Rows from block 4 of a small multi-label image tagger, named by matrix and row number. Rows with one number belong to one neuron. Each number is 128 + 32 x the weight over its row's rms, rounded and kept within 0 to 255. All counts start at 0. Numbers have three digits each.
After each neuron's rows are labels from the 100 images, of 14848, where the neuron reaches its highest value: "patch colour" is the nearest of a few named colours to the mean colour under the peak; "strongest on" is what is common among them. Only what is clearly more common there than usual is listed. The data: rendered made-up planets.
# fc1: MLP up (model.blocks.4.mlp.fc1.weight, 1536x256), inputs 0-255
# fc2: MLP down (model.blocks.4.mlp.fc2.weight, 256x1536, transposed), outputs 0-255

fc1.113:194134121146097112132053144106100138117116143153148175147101127131094089110158162180075107140147130095149112125145123149100130137139148156175125098184084155123189158196140118124136067101047110151088118159135131187141147224133108110177192099132099086108067099129115124122125129160156132097146069140124091110109148117122161091114149124116127115143133152175108088191154118135140133101238184126144185121157162149133135145096196145161130144135140086142112152131090148094102083119161083123188129092059114151140129178166109157158132111142119101152144169130161190144144137133076155086108112152100033114135094091159089134119105093122150133129101037141146174095111051140102136182159155096129131133183071081111133116126096140112191086129142151123142120172099167137147155132078152
fc2.113:130152139166174127110155074156178097137125144121165085167151124148093163150121132096162194124121097172093201104080157174079107127122068127136140080100119161136028086096113137120162106140205116150136150134150099065128072107115143168154129141103154123142168122158135098121226164076083105225122173116116159074125055123128150169184105101127177121117174110106132169095129192142152170127070145139157064141101125134068109150135135173109126114058203084120112103133125120154113187113125158146158127140122183131143139095100148115112124171103137131097142116135152144076091141117143114144088106173163148200167123150158127188156122125161114118094124140146171133119101131106163135109163120159164139132118072135193173118143122130124105151186128119119099129107149203135168144116145074
patch colour: pink; white
strongest on: polar caps; cratered rock

fc1.272:187141150154167097184120097112091108123114175125159121095146104068152069115168167123126117083118177166117065180114161168138133124082144092203177138126171124134102131167094123134094147093118107126206189127079151127116126147105178141144133123153141125059170138072172157092079076164112169156146149099148130166079128183130065139190177102102146166105127091030141039092108139146091102104073162132151158123116100091129173104126197127110114143214129166119128149148120120105144111138171103128085133073132117066166102069141091156119141110136153111134152119161134207154170126088074146117123150132141149146132120184145152075127117142115115171121119115121102117093175159101119147105130060081096174111166156104176106140133130101104098149142185122148123107106155147163119118110120095
fc2.272:057117105095096150090182156142159100122119118117087135066104135165100165179125128169075086158124095117124086129076110066148111159143112127129131119108144154109085121123138117157131080124124157131116070141095103159100154154082094108147136103110080117128084134148133114177215187097211123103160114118134106150255098100160148177187109172129172052160116150144090172132155136122180158163136092081109151147160082087117083145106149180124165126140086199127174139110089144118105092157073157131113156140121129144145118148131112145177106108094111157102153144160122113069131068131184102159122131081131092148127099134069123106098108163142122105119133167102155103131108045105149132120140200192130124108089096125069114097131114123180105124132111143095109153122030137119117123137102149
patch colour: orange; brown
strongest on: desert world; glowing rim

fc1.659:192101098122135166164150137074196113109139121100143205174096118095147140137094130093127140148116097138164163095126150130159101189190111149071101095135100116136155120080154133074135081137076172168136145116099112142208134146145075131179196148171096138125112141089120115128145174098139083149141166142108142119113155145127098109168141114122144120130149167117121158137156083172216113098128174092152130144130169150107185157165103099148221113211150141134106132209105132122183124066178118114139154111167138135142177182141074107136079104171145161122103107123106108094168128138104143128138132093095151194146145189165088145111137112168127081150116138099100113091134098170131146113119147098167115143114231135155191113145095175162130104116110092080173132150139110107149110195073146
fc2.659:176099137120134110155109145092014162166121145153118117132099114130107144076126171181181160073135110119070133078126182111109168141151078119169179255119137087197134161099100107137122112119114132164143098149151150115131149119142161133140122177092103109115169170140138115106128182107174112129099110149133084137051161122116194108110038111154095096127135167130136115140125093111138185151111132146110167100124178112133080161103103116108090121118184099153121128147111097172130114148118119114133134125082196125131135105114181119129146075065118162145149128158101178133099135097105137077140153195142181164106133109114149112154163076110135170147158089219136115104084114094136108136129101118121101084217134114133130119107154115123085138096122143084106125126108158119191144089110061
patch colour: grey
strongest on: polar caps; ocean world

fc1.242:136148122153145120100160115126115160169095104125131114142029098157142133120118134170022116132168100103188138156147153110136124049162116086093215205185088167144145147139184134096166092107134131091122095112179142135150100140150128105104141128104131149132135070134149173138120141153113127160122103089119130124077144074168085064122180125159120083160125135136134201138103166145088137155112155100108190081108153142147100178104123131147157111157138135109111029116191112093118114108114198134136109091106127094130131123091165135144129115100206192124138146107118128204203102136129158098119099094084118110061131126129141201171141128109092203155141070108097123126085133105111109101162179129131141161142105191109181148106127168067124141107149112131158114165116126150135088161118142
fc2.242:152171162122126125125073154166083145107131071143155188157142127114118132103150114087151144168108157126073186125126144186093132157130152201124092065125177113113057097149134079120129180145158112111158150107105072139124113113163216136082135197172137064090127101165138094119198097174062147107103110151126138149123125186099135016156131160130139176143127134134125086117126138093155091156145150131107083110093149156153203107130055103144155104107171150103160130092117131193108129128140089132150156136166044123090104099174143118127106126084083173142138176138099068105231131148159170161131126111139151135139172143171155119154116132146180152128079155141105134104175153209148134104143104089137111145119136132117124137147135144138131162117151147105162200142173136109099146121111105
patch colour: pink
strongest on: cloud-covered world; crescent

fc1.23:089127098144142090086111167185112129162153120122176084145119067122114108119163101124130214129102166013078137066166151128161111133137136119150220141104138173182099133167155147146105135080123090156141120141101134148120115089147120151147102185124107103167114085155165070085082103184078140083100141126114088132166160142154116143107088124137141136184091069099130139152140142150127174111104111135108111139160139158108124159157109164166142183180158127186106139140186128100108051148136108132137154123131101124156098124158131089091126172095130116127142131167147085097166163179139118128093153135182148155088132192162129153140119098131182136156140146168104150119147119156089054099146134111135132133093109240144100136184158159127055143069166153110077159194158128105142164139086104
fc2.23:044161092105128134137104165122136144079163134096111128151142138103147128177121183105151128064082157196156150170132111123166102138122120125151129099123122118097106186156121130130159114097093096122129168096121155157099150136175167130105138116122123114136131128117120105147066161141078156123122121113112129182085130128123127105200172146121089179160134143123165113129141090140126011089128127142110149135174118121101169074144146146147164141128255147150148101083117151143130113230150181121087129139130119125109102136091114119096094191125141149150178147125143152106080140116165131210134175105143131090144097155141113096141138149148100181144172176021149084115115145101147155133159152144137197122100148127171130087103115130098117128134134119099191131131159086091127159129128000
patch colour: brown
strongest on: cratered rock; half lit

fc1.480:107108149147129111164143137176140105143132179105142110140084097097126166096120130076140131107138149094149093158129120049086111152147189103181143155145147111235139122141140093144079135103140144112146166134076129132129126109125175165143120174100117067144146133119111147051131127139151140143179104129154145142082087110214153097119092096078158218146176139108101084133116179071131169134086124104132163143075093112134157105193148113085131145113113142108094116147049100087109124135132122115080085093165148131096112080126071165168099150154092086112204069126153162157210130137073155099112093091135117156130109102094111075102071102156138128132146059152100121123144080106133163086127126120126178105142140144127140192141128170125101158144120141154121150173117213105149163136161048
fc2.480:066113059140124144135180128110098180091111121154124117078109102158117079172144143187155084182138106157144101117126130124152130103156093077120139063107144125057101154136147172132117114178130102115119093106129130116122168136122107124137135082102095166105058162152119161209051177132197121086092118135158138144164144154106113202125101129137141033059059167118136149123097153162132181153174144144113131111180137087173089142122118145114108123160146128136177122074141139144126089106089145106147177170076111090121162118139103110143143099076122162138178139146160205132255104159154110143077148147125143131107139137091154145125082143108126145126111163109120116147073115083117128104113152125095124141124103119116098124127135126129132131153133135048124100123089167126123150127135187
patch colour: orange
strongest on: desert world; cloud-covered world

fc1.377:186133143090159107135102119129119132122119160148119192091148128130149080092129130156108089139069128125194138107079039107146146169123177051148160134122187129140175089118125167123095141111114092128113192097106138171073124099079116119148106138091153124101121107093157116061111118110094134181152151132142135144123116113175140153099133193131128077159098065109185104121087111154146149095164167099085131153143039095149132122119132072126080134158103132128099114117075134080137115165115148114055092154109176151110162100177108157100164187091174100114108154168116084127170140153053116118118144099138128160108097128117156150098150119114123052103157088199152100079102145134160135140109164102180110146187164096160162099129132152123134111179175176124170146073173151115115175187096063
fc2.377:054130143101133124116139091116130103103132124120127169086112156118112107146099079126087112119088113107130000051087118123133129125141135119100130093115121135150023155113145128120118146100198108096142109110142117159119164113170139181147129110071072151131055094132124107135191124110141160129140157080154106118189132143145124245148097159090128101150160165125088137139145136107171122118120130123118179139127109144104134156154152130109107163164069162155122167112134091127139127159137126125166141144153071113113113140102057108130152124152123150152112089130156179124154107135120124178123081083137137136096080164138149091102134134101155164100150094092097110160097006133124159125113115132070163115099114139078091114138134082184129106105099177209083122123112105183076093112133167
patch colour: brown
strongest on: desert world; crescent

fc1.131:110114170113149100153159105180144121093114194149176122120099119058149148160068159132120146111144136133150153190109163078150143145214127101058205088121165131140138120110062119116109148111056183103146115149095125122167108149122144123171125093151145123053160146124120163133130100150092117083170142102161115211145119133133184139117123105120117091167089100133111098108084092111136100102164137111134128151116144097095180113200255105132153125103111143157143101141163132110121121154155115086153137126099110146125111144076117180144095128149129114146166132125144136130153136196103132134126124129086138123124089146117128102161143127032109143163080100135140170110096137106091128089161118116100098056137095055114178168156137207172113145146111146066184119105112094141105087116119205
fc2.131:108138098135099161134153120112121130123189152153112105120140121125107097120137116096128113138162109133169083088142127229125143104131141124115088051143130129136120127191138138102130131147166130121124105144141129182125119150153116154155174128122140126150136153107169155122133112140152139137123181169142123122123119136187114145083095168176132145161120102087111139137126125134111187134136147147155092145137156191118142157163089163131131116111181082039096173111130124190180121212116121131071147155140189079093113182138118083122122121121142100071103154113147097115114106142109114165114200136140171197063124167101178170109017095174108152164186135063073169125167104084122089088096129068150155138203129115127110106094172090127105224071140147077125184162160191113145127095098158
patch colour: white
strongest on: cracked ice world

fc1.142:128137146146114142144129103094176116102150143122108145160120118104135125136158166114134126109127131106110131109148128156189127114172139146134147121122144129099101134146138114123080121099145137136067109139143116097109136131140111086115106145160132116157180122094175132149153041162122140121087148163087155091129137118095147068124155118144129115137124109122131139111081108104141101110089105129128138100189084124083155091159053074194132143220121184083080126120176143105076126165099116090116121108132141117141068059095119072155080112137119156149136119057139125126189123172161162149135131111148147183088107157077223126173060103214191111132036115116106102138100143229124102088079131132179114060126140181145168177127133155036145091072117178196141110132130133146134076115111117
fc2.142:185090189096133105131078076141135096175030162111133060128146136135107152156171124074089102134090135116142136161087150146071113169144138150119145207121136090114177113093064094129177121137110154144120089125120120151105096143109109134132149147151146128117100095160109116101111126129160122058144167157073145152141157160181171190109046161120104115177134113149150151112168157183131160109134084169160087147097142188136142172158195125131073096087072130131126124161099112021124119148141169147125124104099077156118195113107164131186099128168119137109172146165063061123152116131097152142085094105117102128185090153146076137162173129103104125143135164131115135090156073113092075114117092124129164191120099097139130136094118106178150131137125109132115124140179132153193178119121085
patch colour: white; pink
strongest on: cloud-covered world

fc1.316:120090168100117121061126156113132153131129104110136140139129074117096083092096133124160202031168169088171165173155127158094168126162139140110083157130097150109175145201163097124144109134114117120115140148106109113185101154083146159206168151103124121082123133208095136124181096152120067125150081091106111143126142153137094110083076124123106112124188148163078126137104123119128120138133161105125145112135186118186141155141146158109116135086101138154138189143074117138076137142096129079214064134102146172143163137163125129156144141115148077181177151142121127133144111117149093126086129198141145186162123158168143152140089130147141118141119084168108188155109065138068119187168133159124145107179115108168087136115146065117191180162172152056094126139178086079159101131114125
fc2.316:118145176138111149121074140128151093120194148149133099172129136143135185125156115111141130177116121144117158128077094132086107158113101141087152110160129176131138119093125146098100132162150151143127165112151141111133116132146112128127106154144126065112114100133124132143142169092080132127127103123113147113155067126109124218090157100135223158112148135138113156097160093130137201095100124133098141152129152139076112109155083165120136154102187065132119139110104156141108246180119141127123149154132193141122131114149120149131075095100135084095121098159121255130184150094116109194131164150166155148161147109122141178136081128149124130148221166155153063131062155072189126132164055142174063070093096143174122075107130095134120127191125141136166154150124142145145117120186199
patch colour: grey; brown
strongest on: polar caps; half lit; cratered rock

fc1.671:122120087128146050147103218141156073132128138117091104111106151082132139160094166169119139118090195169129155164125100100131123050124129151126177184173122133152177128137154144105134104178089177134143113101123131131100176091099114120090094111127117115161121163127145135097124108170120153114172143129167165155103090168125133037092115151129140171157183088183124167127116118052097127099132136081094117113143151150164100114118160126108077108157140132106079093164176104104108183133131148060110044107141135108194185093169168157113106100111121097060150088083105170167179110086156133140068109110123133120156206091129144094093143189143159095154148093131087134144166099187136111174173101120135119143136051132121123163139122107143131100184112159066179122087115124168103158155097109
fc2.671:155159140124115179087131073158135095169096128131124153123121173137136143147138132047139147123214086111161122162171103119125142111128093093134128034087113206094108132150101115123105176112156147117124187190115105120100086160071166092133191155120202139095179097116133132164134122143072106143105080129129136145167124121097100145125136123149160098078091149088109079148105155137130131120123126143121131193185065102108167103122114105123174098170160130150126135093136137197167147091118124157123128120061092138143054131096094146152099208072094162208125142124129096104180123127106125208165142176118115115102161127125110101104095092111110101113094114068159140092123140164105113148131144169093106122120164156079142160101130143132139167122159123049130134158088118087078110116164232
patch colour: pink; grey
strongest on: cloud-covered world

fc1.403:133135126106139097146140164148189147191132100117127135121132151058088184157181149126097150139110108148127115154134114119144129124112106163149128136079136170159144078142077127116135156138103123163161067130060106192149173174139140131122116094196132109092146093126133093130118146101182090141074125114134137140093120153057113117196166135082158111125105140170172121118155150113176123132173199077088100149126170168114137198105208152115129123097143140126139105181124152167115137113172095135103142120100129151138164201123112119097103120126104080113182168146137140148120082069106166105074103139051131151105174161125094132049133177126088159145127092154195177080167103136108124127148183076095123104180107128111081099126117138198140099128161104096177118135079184090099139146031148
fc2.403:143119075121083091103134153117159118139124130186140157124087160105083119092106116056138118172124140028073063159114124103103140096106090095134137121127130101136166135081051125122098148119137162121138134118161157099126057116129156138143149181141154145120147133135119107124073175082103136111170112133136106143100174141093120103068073098153137178195071094128125110118111116136092176110075089132109093111138095169158148107108095094126129105090090153124126120136102134149144119143140137105116146145127119113131120142135118126128150135157123116094131124106116083161000174145118129147157100123228128181106186086069107118146122064139123158158104141149109119111123131107102096121142072127124044117133092150138145161113092127102103106066170131118143127205167145160163081067134096
patch colour: brown; grey
strongest on: rings; cratered rock; cracked ice world

fc1.451:124102171063130149053127154145098170127152086112165114127122109142141091098075129191122123038161140139158128181151141103103158062135123142139094177125084128118158176211194118134140130125058107109101147136114076129138115127140149131127132128113139171082161120196155173127168096114088028115093108138120117104132144118092077132097094108137181098167184191120117208166084115101146085091108164143115119121150162059196110122161123135113140129139114141171127113116152142146093117151089090114149117144152133157148158065154133140120099138109131130186136142134146185143173141130125136163046100135099137140154118119142143187109118125153210102158133087140127210171115126117123104168136100117101127158180160162147108169098177069163192188151135090110114118158179093099145101135168129
fc2.451:116163186118106184122085185124103104140179167111107079150144116121150140109148155097131146152174117167110206110114119090094108146161132163080142091135117185134155109138109130156123105157165128118116136076131144142164127149133116114103097134197126110096234136096119109148146154121113149170131103082137145133102088120097121127141209155128141221064114119128082139091172099083072175150181088113136155138157207166109106121117071127128183139052043076133091105105126084135145187151123132131150143125088126129109146132107125142146091078091153118118111087141086210118165128101189125225110156129141148116161136114107147146147084124203135137158159146106110064117127149120166098137087093150160056116132122108164105086105156156149111150170161126059142150156136101123131115155168111
patch colour: grey; brown
strongest on: cloud-covered world; half lit

fc1.429:131151123099093084137069107144174076141110135126056167160141147097108121150106138130136110138107155064116129067092095120156130146148090061152069069125135155123122142151135099099075142116153145133100058112068155139206159147104106138163115127105131123150189117145135129166109132188132205160173110079097127132208143072144174089143163123161152137145149166130142136125099096134063171159114122152128127178161109185092190126091089150145112163159100173160164148152128046116169138077130129127059161124126167140143111143140179106162079094191143116087158119124100110046172117155090148145112146106207109097201135077091125091145124107096172117120087138114152115153146147128066130126081125098111107104158157132130120085133136181142148169081132167102151146116100125165148079172118162
fc2.429:109131113138146119103120122126074168146096173146145188140072111133156136141180127215118140084117157144113153130104170140148142142155174148185153245133139133157143150117126194119100093129144081129128139103161142110145165119165121162101103182028163140114172124119132103110198129137126144126105165149148132092095143163147107097143084144109112087109128069099184148133140160158123056137109105127114148104095104090186128146109104064138119102129108129125081100078108150092132043093121114111154090106168061098093132102117181112129190135140114161161160162064109133149112158077136134161134129031093156129127106139086115115127142152136120130135078091096078255155102165148129148164106119090112133103140061144182120166150137104109122142138148126108113135128149138091156113115127177
patch colour: brown
strongest on: glowing rim; crescent; rings

fc1.750:132139095124176127123121192149106119165141139167098158185091174117142111088126125181141164143089134091141109183125122102154149081168142133139152155104136189097125103141107150063075156107132122123134027170112185151177102095118131145105102148101085147219120118078189086141164133146123117105075148126114176069150134162112136153097136143127143133155162089136069114129141105107181090096108082131137102083109101165090178103155096065161070139152121089152142069202139173144059068162095121110056107140163142106093146180128132154124072110145160136087153128135132122137179102186122167130087161081117124153129114103126135162107120122128154140136094121051142092132202128149152193119116135128146129108097085151167163122139130104166188131078093103095160149053149099168098141135135100
fc2.750:130173078143068151138111132122129136111099107126143176126162120116158136130154133048080102193163151123141174170166134154122094122133123134133181100153089122112063136109058182132131169099166117065124202115163140070150136163121164093147143176138243136146169159155117171139124109176052144080169113128087117138080150122136069103167072120113144075078156103149120159134084158156090131155171083130139171114153140140124148110113160140128078092121143169130159185071129150138118127129113089104150119094127160187145096117135171102135129110112116126123163108179147175147161125183129154116145145161136150090126127091105133086158114143080098040090059160097183145064143100132134069132183154147103119103118133104071147127136118107090165145152147118169117138116125182096187108111057138
patch colour: white; pink
strongest on: cloud-covered world; full

fc1.118:148163153168104099137064117107149160161118099133163121083141148216129110058145214120080156119090127109164135049112114099171153143170138090116070091141144066087158067161166134142122132153155193100124168136157171147126119122137118107088100097113128135165129129138155081144139079100142170173147137062113179064126057140145122135136122198141133108169118238131162176105170125190120136138111078136039145156134154169116118094144162109132117137193125125139135157082106106062071113134105127137146145108109161059153157177170051127087158169160116153070061127107076095131135138134126143120134141159139117150158114119138143147112148085072123126044106107152125094111145121123129104080125104124126159141173169125136103135108157143137146164117137131158155088108149124155080119143110116
fc2.118:078113068114191136120139103113115120171133138120110091146122077113131164163111067163130068108149125179121111171145112144166139114120194134163161153127125154192103117139135188090159127082163134185131160117132076164161176116079157121163111181137130150108103117093119118088108088135166124141092115193109129138121111175128118087133171079123076139097113086146100074110097137064117125145155143086200118155137098086126154115064075150133193156101092135119125136165118094125143129116163164106156094122165093139149122133112209108167131118156158099193170117077169215093116112072115105139138148065135112120116156154093123074131124128155105100171137144123078157123135110145098153169083157110134092137065146138150127112145045130192125048179132105181100131105142030101116117146170117
patch colour: brown
strongest on: desert world; rings; polar caps

fc1.411:176115152131112145112090076134095130105133108129138104110125175129110106185137109147150150106109134110135134078143114130134116169036138078101129125186121137135164138100149117161144112196131137162098117181119086102122094145131137183192134134095142056171105218166130142119152176134124218141145161099069100118112127165120115110127069095119175076152155144113126126130106133127099145132193098146139109100142093100164070158104151140119141127109125150087118143112161170076108065142118181096133141110179160126126194146161136142104102141127100116121112159079164137129156147134091147133128179084113087151047169127159176180171070106169071156161127074137150096124074127100142171157143200096115118181165060080145051187124143092094119167096148148097135104142136057133154175096084120
fc2.411:105154121142097143112139109145174125163152144104135127161050102149065157138110070181141150064141118135111182120111147116135114107169115169094128081111074118144116081161148113120103088143143162097189113137152090150166108147131102109104125074170131130098080112116134110101219113088156112151172154150133126117161097063143153095102140119134088144126129141159085095175122142159125130184171104058082160193140106105100055122130129140208056099147152079088128113143155081119127147189107118151093101117090197087118048172113159128166108139185148111139079123146162129141105134116161111070180120139147140128163109104139137082070137163148152127104081106190156095143130065121133150143126148172138158150107163184142186140135136159113093152170166157146106164149090106110109096124236096
patch colour: orange
strongest on: desert world; rings

fc1.604:151126143147148130180098089136157156091125196152123157117135110146137085144114130072149052074091129153136126076095124105152123177099158118143169143140149124128103095094104140108129154135168115132093164134073132160072130126118119163145141165082144164088144125131105102008161095139136138178116163144113122113107160126167141163133170119114086110108145094079104121125055124140161133143139132110139138127127085110113084130076160108138065156144175193098136155138124148112111095187163111104075047163135113109172167110132088179157150097153165063106150145106117110109178155150067126069158113077136121165101125099076129054152107086148134100122098107231106111082072092133092182104110151076143151170182154091129127164122137176126068138173218174120101130115124153127123152121169113
fc2.604:050132094122122119098188119098103116119105091083097092071127137123110161186158116103149144171110145136141094092125217095139161149139096102084114059142149122150061161102151078120111113126184155116129104089124122140117152129144124138128119142131069106117032161136143094165148115098137158064130125123144148129204090118141139157186072129117123045139132135157096114124166144117152211116152109080113200128157110098100101138111180151161098123135089114126142128113191121140097072196125089122154113100127141110095148157089096146130123124100111177179122092177115216120125114132149107110130068118146134142115113176125143113108115210145141114120144102060131091145046061155145111079095198132124149126082105164102099106120160088102127091102122125127097141127060124145099130190077139
patch colour: brown
strongest on: desert world; crescent

fc1.430:122140098101152055119156163185080123084150123102177136130120117142143119126153131172088175146110116142149177104159149137155127110189110114129195148168177136120066173137140148095154130081115144129111038119125156136124085101150090139162145220067126119150132113141135092129080102144083175113115147097125105177101179124175160139109135093105101145131135064077083203198157170136134073103083115077063102098192181183117102135121113158143117183135165110109125140150161110105099094175135153143123118130152111059162069129123166091153118146127176140120130131121110141134166145131115120180113177110194108090076096127107153123156129112106162116134067094077141116124126091140148099149164131158141135171089123245130108076160141180129118129077148114082112173152132084142135135108083124
fc2.430:160107102128100181102099111151163123132120121103153218130145132106114131116125082079151131029086157118162093178171119096137141106166160139103131068134127147136114137156139147172115116180096109114126242089126077132136151149152186154087164102170164131150112162178110098125142090145104121106137097130135130122117098156051094053154114169142086151147114122132126095109120112110155075111149116125162083136124134145079169131150157120148118095137128110155095154045104114152103125168090105111078139117122077120133096142133142163136067147149098091142211086116138132159133122103105097169162162138123098105151143114163111112129125129124142143123098169069109087095137101128175111159160110120113161081080112144121103124082106139128097155123175122145184090148126101049176160096127000
patch colour: white
strongest on: cracked ice world

fc1.762:101145117157144146118097079137126137137129192117101153178098170114179169171170149127137117132150145127143191137144164122148105106151169145134080138126115142120172105162115147110091148168079137144091120063111165103146152118165135104114111165195171123135196143114108130097142055154110131107118148118120130087201101181158098080070149129126137077151123093192156164065061118137119095110103129171068087143076135134158140153144132084135144144183142081081122113147189132108085126210116080135110128177088116062105110065127160152183094129134093126175107118076102130156127115198107125131119144168104143124095119176080117137074083122143133139191142139111149126082134129142114160069135167109207096097150137115162129134183156171069089144220161177119151150091138132166161108152154111
fc2.762:133100118105091119171154111141115115153081104099137107137173132131101107126142125166123100105168073142119168151165134136099114133127135129098127073122132099101128141013041098161177159145106110095114129191141102126087133173159147143156174108154124148155126112127097150170128182139107159113136127130122142107144128073157163239173065128129174105113117210120114169199132167153141075126193076186183142132119145146058166119122178156146159105136092076149122093149150124123163186089133181153129125070170140137157191169097093167118138100129105157093159132155132115108115161133150144135097127145108090134168103105121096112151144112103092100124077148070169090102148147112146085134105100098089127147185126098102185089091146116143174190143145080078112126157113151093100163090100214
patch colour: grey
strongest on: cloud-covered world; half lit